config = dict(
    image_size=48,
    num_classes=37,
    encoder_norm_position='pre',
    encoder_layer_scale_init=0.1,
    eps=1e-08,
)
Rows from block 5 of the encoder of a small segmentation model, named by matrix and row number. Rows with one number belong to one neuron. Each number is 50 + 15 x the weight over its row's rms, rounded and kept within 0 to 99. All counts start at 0.
After each neuron's rows are labels from the 100 images, of 14976, where the neuron reaches its highest value: "strongest on" is what is common among them. Only what is clearly more common there than usual is listed. The data: scattered letters and digits in many colours. In brackets: how many of the 100, against the usual share in percent.
# fc1: MLP up (encoder.blocks.5.mlp.fc1.weight, 1536x256), inputs 86-171
# fc2: MLP down (encoder.blocks.5.mlp.fc2.weight, 256x1536, transposed), outputs 86-171

fc1.521:52 55 44 75 73 68 21 22 80 45 43 57 51 37 44 56 59 45 48 53 46 54 61 28 40 68 72 29 41 54 51 59 36 37 50 51 64 21 16 62 64 73 14 41 54 56 50 25 55 71 85 43 62 59 37 31 68 58 84 60 40 45 29 49 29 54 54 54 24 60 26 50 64 69 43 40 68 33 36 45 47 52 35 45 42 38
fc2.521:44 33 52 42 57 51 63 48 32 63 68 62 42 51 56 59 54 36 34 26 25 53 26 40 70 93 38 63 46 38 45 36 70 85 52 70 49 35 69 45 48 37 60 58 37 59 65 48 51 25 44 63 38 37 46 59 49 48 59 60 56 75 61 00 51 54 39 67 80 58 52 45 07 41 73 42 52 49 56 61 42 50 61 58 37 54
strongest on: teal (74 vs 40)

fc1.400:39 49 66 29 57 62 56 46 42 58 42 43 53 46 37 49 52 51 80 54 51 52 46 52 75 44 45 63 15 67 25 42 47 53 30 54 52 69 40 44 37 44 41 45 50 56 47 57 34 36 73 34 59 34 66 70 54 31 53 36 37 72 17 36 51 52 65 58 65 46 64 76 43 34 19 44 69 43 34 50 44 44 47 37 55 47
fc2.400:57 59 24 62 61 95 41 42 60 33 38 59 45 46 74 62 54 48 49 37 57 77 29 46 37 52 33 58 37 12 62 42 48 64 55 31 69 47 52 42 31 48 41 49 22 65 41 53 50 60 45 49 51 57 31 54 56 42 58 40 56 45 47 00 46 57 67 28 41 39 53 26 86 45 49 59 35 47 51 30 45 44 67 45 39 51
strongest on: red (100 vs 39.4)

fc1.647:71 58 81 58 61 40 11 36 54 73 61 58 57 37 67 60 39 23 48 35 67 27 64 40 73 35 51 53 68 42 60 41 67 61 67 20 64 34 35 37 45 71 63 65 66 31 71 58 55 63 45 47 26 54 49 56 58 49 53 57 59 24 57 51 30 80 49 45 54 51 42 48 65 38 34 58 45 55 44 40 65 54 65 59 55 56
fc2.647:53 42 33 52 69 38 48 58 35 37 55 46 40 51 41 04 27 24 42 44 46 47 58 46 46 46 54 34 40 77 49 83 36 52 59 58 45 49 51 74 49 58 46 56 35 39 82 39 38 75 39 50 52 37 52 53 20 44 42 33 19 84 65 19 51 49 44 63 50 51 72 71 14 58 55 45 70 44 66 45 58 28 42 41 62 47
strongest on: red (95 vs 39.4)

fc1.668:37 49 86 61 49 34 49 41 70 59 32 44 23 41 49 32 26 48 60 31 51 23 52 61 58 80 43 34 27 28 47 07 70 29 46 31 58 87 37 29 67 56 50 32 15 43 52 35 55 42 48 36 57 51 38 34 40 75 35 48 54 66 33 58 55 52 62 46 06 64 44 61 45 59 40 45 57 49 49 44 70 68 21 62 76 50
fc2.668:38 65 10 46 55 42 43 42 59 38 54 34 50 56 71 61 46 68 62 22 47 59 60 58 54 35 57 64 46 45 71 56 83 66 43 40 59 52 48 26 42 63 45 33 76 68 58 54 64 23 54 89 37 50 31 64 54 47 63 50 55 42 60 00 43 73 62 51 62 52 46 30 27 41 41 61 44 41 68 56 45 43 46 47 25 52
strongest on: pink (51 vs 19.7); white (48 vs 19.4); yellow (48 vs 19.5)

fc1.178:55 63 34 18 33 58 38 25 57 36 45 77 55 39 29 62 75 35 45 59 37 31 52 41 65 46 33 45 40 40 60 35 53 48 71 66 45 30 71 53 40 32 49 45 31 49 81 77 55 59 47 44 58 21 29 53 46 48 35 40 32 35 42 31 32 52 55 59 64 42 11 55 75 88 72 60 46 54 62 57 39 34 38 55 47 35
fc2.178:61 54 27 59 44 15 51 56 47 36 53 65 72 76 68 54 34 52 47 24 53 49 51 52 47 51 62 56 62 49 63 59 70 48 61 34 62 47 48 45 54 39 59 51 58 57 29 52 44 45 55 61 40 52 65 63 40 47 69 74 54 29 56 00 60 56 34 55 49 31 57 25 46 51 47 55 31 46 57 60 70 63 51 54 46 57
strongest on: pink (62 vs 19.7); white (60 vs 19.4); yellow (48 vs 19.5)

fc1.147:49 46 92 60 42 53 26 50 68 54 55 60 39 49 40 19 37 61 60 47 51 58 57 46 61 59 40 31 66 72 25 35 75 51 33 64 49 49 45 50 67 34 51 54 30 38 43 00 61 27 29 40 53 35 30 46 49 38 43 53 67 56 37 56 54 56 63 66 08 27 25 24 70 42 51 21 48 63 41 67 39 62 34 52 72 42
fc2.147:52 34 00 58 60 67 39 63 57 76 48 39 44 62 70 41 41 39 63 29 31 62 30 40 63 30 34 31 44 48 65 65 71 49 43 53 57 63 38 65 30 54 37 51 54 73 76 76 59 45 76 64 52 54 31 63 39 60 63 60 64 47 60 48 62 55 41 79 83 50 29 51 34 55 45 38 36 47 49 68 43 41 46 50 26 52
strongest on: pink (51 vs 19.7); yellow (48 vs 19.5); white (40 vs 19.4)

fc1.707:48 36 38 25 58 48 87 76 85 36 59 71 70 37 39 45 50 63 61 57 60 34 54 65 63 45 38 70 62 24 31 38 27 22 42 23 34 47 53 54 49 35 51 61 56 49 56 68 52 61 36 46 45 44 39 61 82 49 73 60 62 48 44 41 57 34 48 36 58 68 56 47 55 34 68 29 29 67 61 64 28 53 56 48 55 40
fc2.707:54 49 15 51 42 64 33 40 34 51 48 46 58 38 38 67 52 58 55 63 36 43 48 35 60 66 56 45 48 77 51 58 45 59 54 62 59 54 42 52 54 49 58 52 34 39 55 45 53 51 60 62 45 69 60 26 32 48 55 43 46 43 61 00 48 50 55 37 49 50 55 40 52 38 58 39 69 55 62 41 51 31 53 47 63 46
strongest on: red (99 vs 39.4)

fc1.256:42 67 98 56 60 51 51 53 76 48 51 59 43 49 36 27 30 72 63 45 61 60 39 41 56 86 56 70 20 32 12 26 62 38 46 48 59 86 49 56 54 55 67 45 16 39 33 28 64 32 59 44 71 57 25 48 47 40 36 47 53 44 34 53 29 43 58 58 18 44 13 56 65 56 40 48 45 63 52 41 62 52 39 65 55 38
fc2.256:26 44 00 71 50 57 54 44 47 46 51 22 66 38 82 57 47 56 72 22 46 60 38 59 58 17 41 50 41 37 51 45 73 50 44 57 53 59 48 30 32 50 49 31 60 83 56 47 54 41 86 60 56 56 28 53 54 69 75 63 66 30 57 03 44 47 51 59 56 52 41 42 36 55 60 53 50 59 41 57 38 49 60 40 43 53
strongest on: pink (53 vs 19.7); white (41 vs 19.4); yellow (41 vs 19.5)

fc1.710:46 65 76 54 37 39 55 46 54 57 64 51 47 38 49 51 68 37 60 81 40 27 71 54 33 55 23 29 74 55 48 22 53 34 22 42 26 29 55 18 59 18 44 28 34 58 18 40 49 54 53 51 32 40 63 31 70 81 50 61 47 50 49 41 84 57 52 45 18 77 52 59 53 42 55 38 39 38 50 54 43 59 34 34 33 63
fc2.710:43 56 06 55 50 99 67 33 51 51 34 50 41 57 59 58 67 53 33 20 48 68 33 57 41 55 58 42 06 38 73 71 11 35 36 45 31 57 39 43 51 47 45 37 63 57 60 50 76 49 47 38 51 57 43 67 52 39 58 24 54 53 49 14 51 36 35 40 71 73 63 38 52 41 18 43 52 46 39 35 19 36 39 68 46 56
strongest on: pink (56 vs 19.7); orange (54 vs 19.3); yellow (53 vs 19.5); white (47 vs 19.4)

fc1.322:54 35 00 30 37 36 60 57 57 61 40 28 46 54 61 56 36 23 53 45 67 43 46 43 46 29 63 50 48 83 39 84 65 78 48 53 44 61 62 47 46 64 55 32 59 58 51 73 43 44 63 35 63 43 78 58 53 44 79 70 36 53 66 57 32 63 39 68 59 51 76 37 46 54 41 52 56 54 61 54 39 75 54 45 42 66
fc2.322:47 54 80 50 51 41 57 56 40 44 48 48 49 31 34 46 54 47 45 45 43 46 51 49 50 56 51 44 52 61 47 44 43 49 47 59 43 47 45 54 50 51 45 60 47 48 44 44 55 63 41 50 53 51 51 32 45 51 51 47 47 55 43 99 53 49 51 56 49 51 44 59 50 52 45 48 51 48 51 47 52 43 51 52 61 49
strongest on: black (59 vs 19.7); white (40 vs 19.4)

fc1.200:70 25 64 39 38 50 55 51 87 46 49 54 39 32 43 40 34 44 46 58 61 82 68 47 59 28 48 65 73 34 32 33 68 42 55 49 64 38 85 39 51 31 49 30 47 52 64 06 59 59 80 10 34 75 55 72 60 62 30 53 60 19 70 47 39 47 24 69 49 31 19 57 28 68 57 26 43 45 49 55 43 51 63 42 62 37
fc2.200:52 54 30 69 66 56 52 59 27 56 50 22 41 41 52 14 56 37 37 33 46 32 38 54 44 61 43 54 49 74 76 71 20 67 49 62 59 43 31 66 50 40 51 73 62 42 72 53 51 68 25 59 55 49 57 34 14 39 58 50 17 68 70 00 50 59 44 53 48 46 68 44 38 50 42 59 48 39 59 44 78 22 47 45 72 57
strongest on: red (95 vs 39.4)

fc1.486:73 51 47 48 55 66 42 42 71 64 61 52 41 46 31 29 67 55 44 48 73 40 53 50 40 69 63 39 66 39 39 57 40 39 60 67 32 84 61 78 79 50 21 88 67 43 56 61 30 54 68 45 23 99 83 25 52 55 49 62 51 42 51 56 60 64 61 70 63 76 35 54 65 65 58 56 57 35 15 57 47 40 49 36 50 49
fc2.486:57 49 24 49 48 51 60 42 39 38 44 62 70 53 50 51 59 44 46 41 46 58 62 56 47 41 62 36 37 74 51 64 38 48 35 83 47 52 61 56 37 49 45 61 41 43 32 49 64 39 30 66 46 47 60 35 62 36 40 48 63 68 62 00 52 46 55 43 44 32 70 32 49 61 26 63 50 44 43 57 40 54 55 49 55 45
strongest on: red (98 vs 39.4); orange (42 vs 19.3); yellow (41 vs 19.5)

fc1.31:56 36 69 56 36 66 52 40 79 28 44 53 54 26 38 30 55 33 31 49 52 64 59 49 30 66 60 22 46 75 42 35 49 15 71 48 46 41 51 31 51 57 63 64 59 75 58 58 80 47 67 50 79 46 69 78 45 42 46 37 12 45 60 53 42 51 35 35 54 63 24 66 41 53 28 66 44 90 48 65 68 47 49 45 56 50
fc2.31:67 52 36 55 53 62 76 39 14 43 39 31 45 58 71 26 58 22 53 67 53 17 44 32 48 36 39 49 68 65 67 48 53 59 40 40 55 30 59 51 41 62 62 42 44 78 69 38 62 62 54 57 49 63 65 45 47 39 42 53 49 48 59 00 23 39 53 72 60 45 61 29 43 55 36 47 60 59 75 47 62 55 33 33 56 47
strongest on: the character M (27 vs 9.4)

fc1.29:74 65 93 25 35 43 54 37 72 42 67 68 49 74 41 55 38 52 61 77 38 39 37 32 40 70 57 44 42 42 39 28 52 38 27 64 69 54 68 40 44 59 68 38 46 58 60 68 53 73 40 67 46 34 37 52 24 44 27 61 72 54 45 53 27 40 66 53 38 48 20 80 67 52 60 58 55 49 60 33 42 68 59 62 34 48
fc2.29:65 54 35 56 59 37 60 39 44 44 51 71 67 45 60 52 57 47 39 50 35 40 43 51 54 39 44 60 67 39 31 53 60 67 47 37 51 58 43 53 48 60 55 50 44 61 54 56 45 41 59 67 56 49 57 58 48 62 62 56 59 28 34 00 52 51 35 61 51 56 58 37 57 54 52 48 40 51 41 62 62 42 53 40 58 55
strongest on: pink (41 vs 19.7)

fc1.670:14 35 76 49 45 23 27 49 63 54 48 53 56 35 57 72 22 77 73 32 49 74 53 44 43 31 60 41 44 42 20 59 40 49 62 55 37 57 56 64 48 41 39 49 77 43 56 22 71 28 44 19 58 53 48 40 31 45 45 46 63 40 56 55 62 71 46 57 38 41 61 64 58 54 35 38 66 43 62 32 33 56 51 62 34 44
fc2.670:60 56 53 73 56 50 65 66 52 44 54 51 36 79 56 51 38 10 48 44 39 57 55 31 36 60 48 60 55 50 50 29 64 62 29 55 59 44 45 46 41 68 43 49 27 62 61 77 50 61 33 57 60 57 53 47 57 47 67 35 42 57 61 58 54 50 49 49 57 56 30 47 60 56 65 75 52 57 56 64 45 57 61 53 62 52
strongest on: teal (66 vs 40)

fc1.511:18 47 68 53 41 43 31 56 45 42 45 65 58 40 33 49 44 74 67 23 44 55 50 50 74 41 42 35 57 63 52 45 30 25 65 27 52 53 51 49 48 35 45 52 57 32 50 09 76 11 56 31 49 46 42 55 65 52 45 30 81 50 65 47 50 50 48 78 61 63 44 76 41 41 37 43 42 53 60 41 39 48 42 78 29 69
fc2.511:59 48 35 73 84 79 70 73 49 42 57 56 27 67 59 55 57 44 52 54 56 55 51 49 48 48 54 61 61 41 43 30 66 39 24 53 54 48 64 53 52 49 54 36 31 64 62 79 45 66 63 41 63 71 57 51 43 52 45 38 40 36 61 38 64 52 45 49 41 38 43 60 53 60 67 69 50 57 43 45 26 65 64 56 40 68
strongest on: teal (70 vs 40)

fc1.360:46 71 43 15 41 72 64 54 40 17 57 65 38 42 26 48 52 49 35 41 45 41 51 30 61 53 43 45 48 61 64 61 42 59 44 69 37 51 56 30 74 16 76 48 31 47 61 33 38 46 26 84 40 57 45 71 50 60 57 55 33 68 71 49 59 71 24 45 36 35 53 53 56 29 48 64 31 54 53 51 60 65 31 35 68 48
fc2.360:37 42 20 52 36 48 36 54 73 59 50 57 53 50 68 54 30 63 62 59 73 50 78 44 46 25 46 45 67 62 44 62 75 49 57 30 63 57 39 51 38 63 48 45 82 39 54 76 45 64 70 28 56 79 64 82 34 44 58 63 59 17 51 00 41 50 61 53 52 64 63 57 54 53 52 47 48 54 48 65 79 61 66 60 55 56
strongest on: teal (81 vs 40)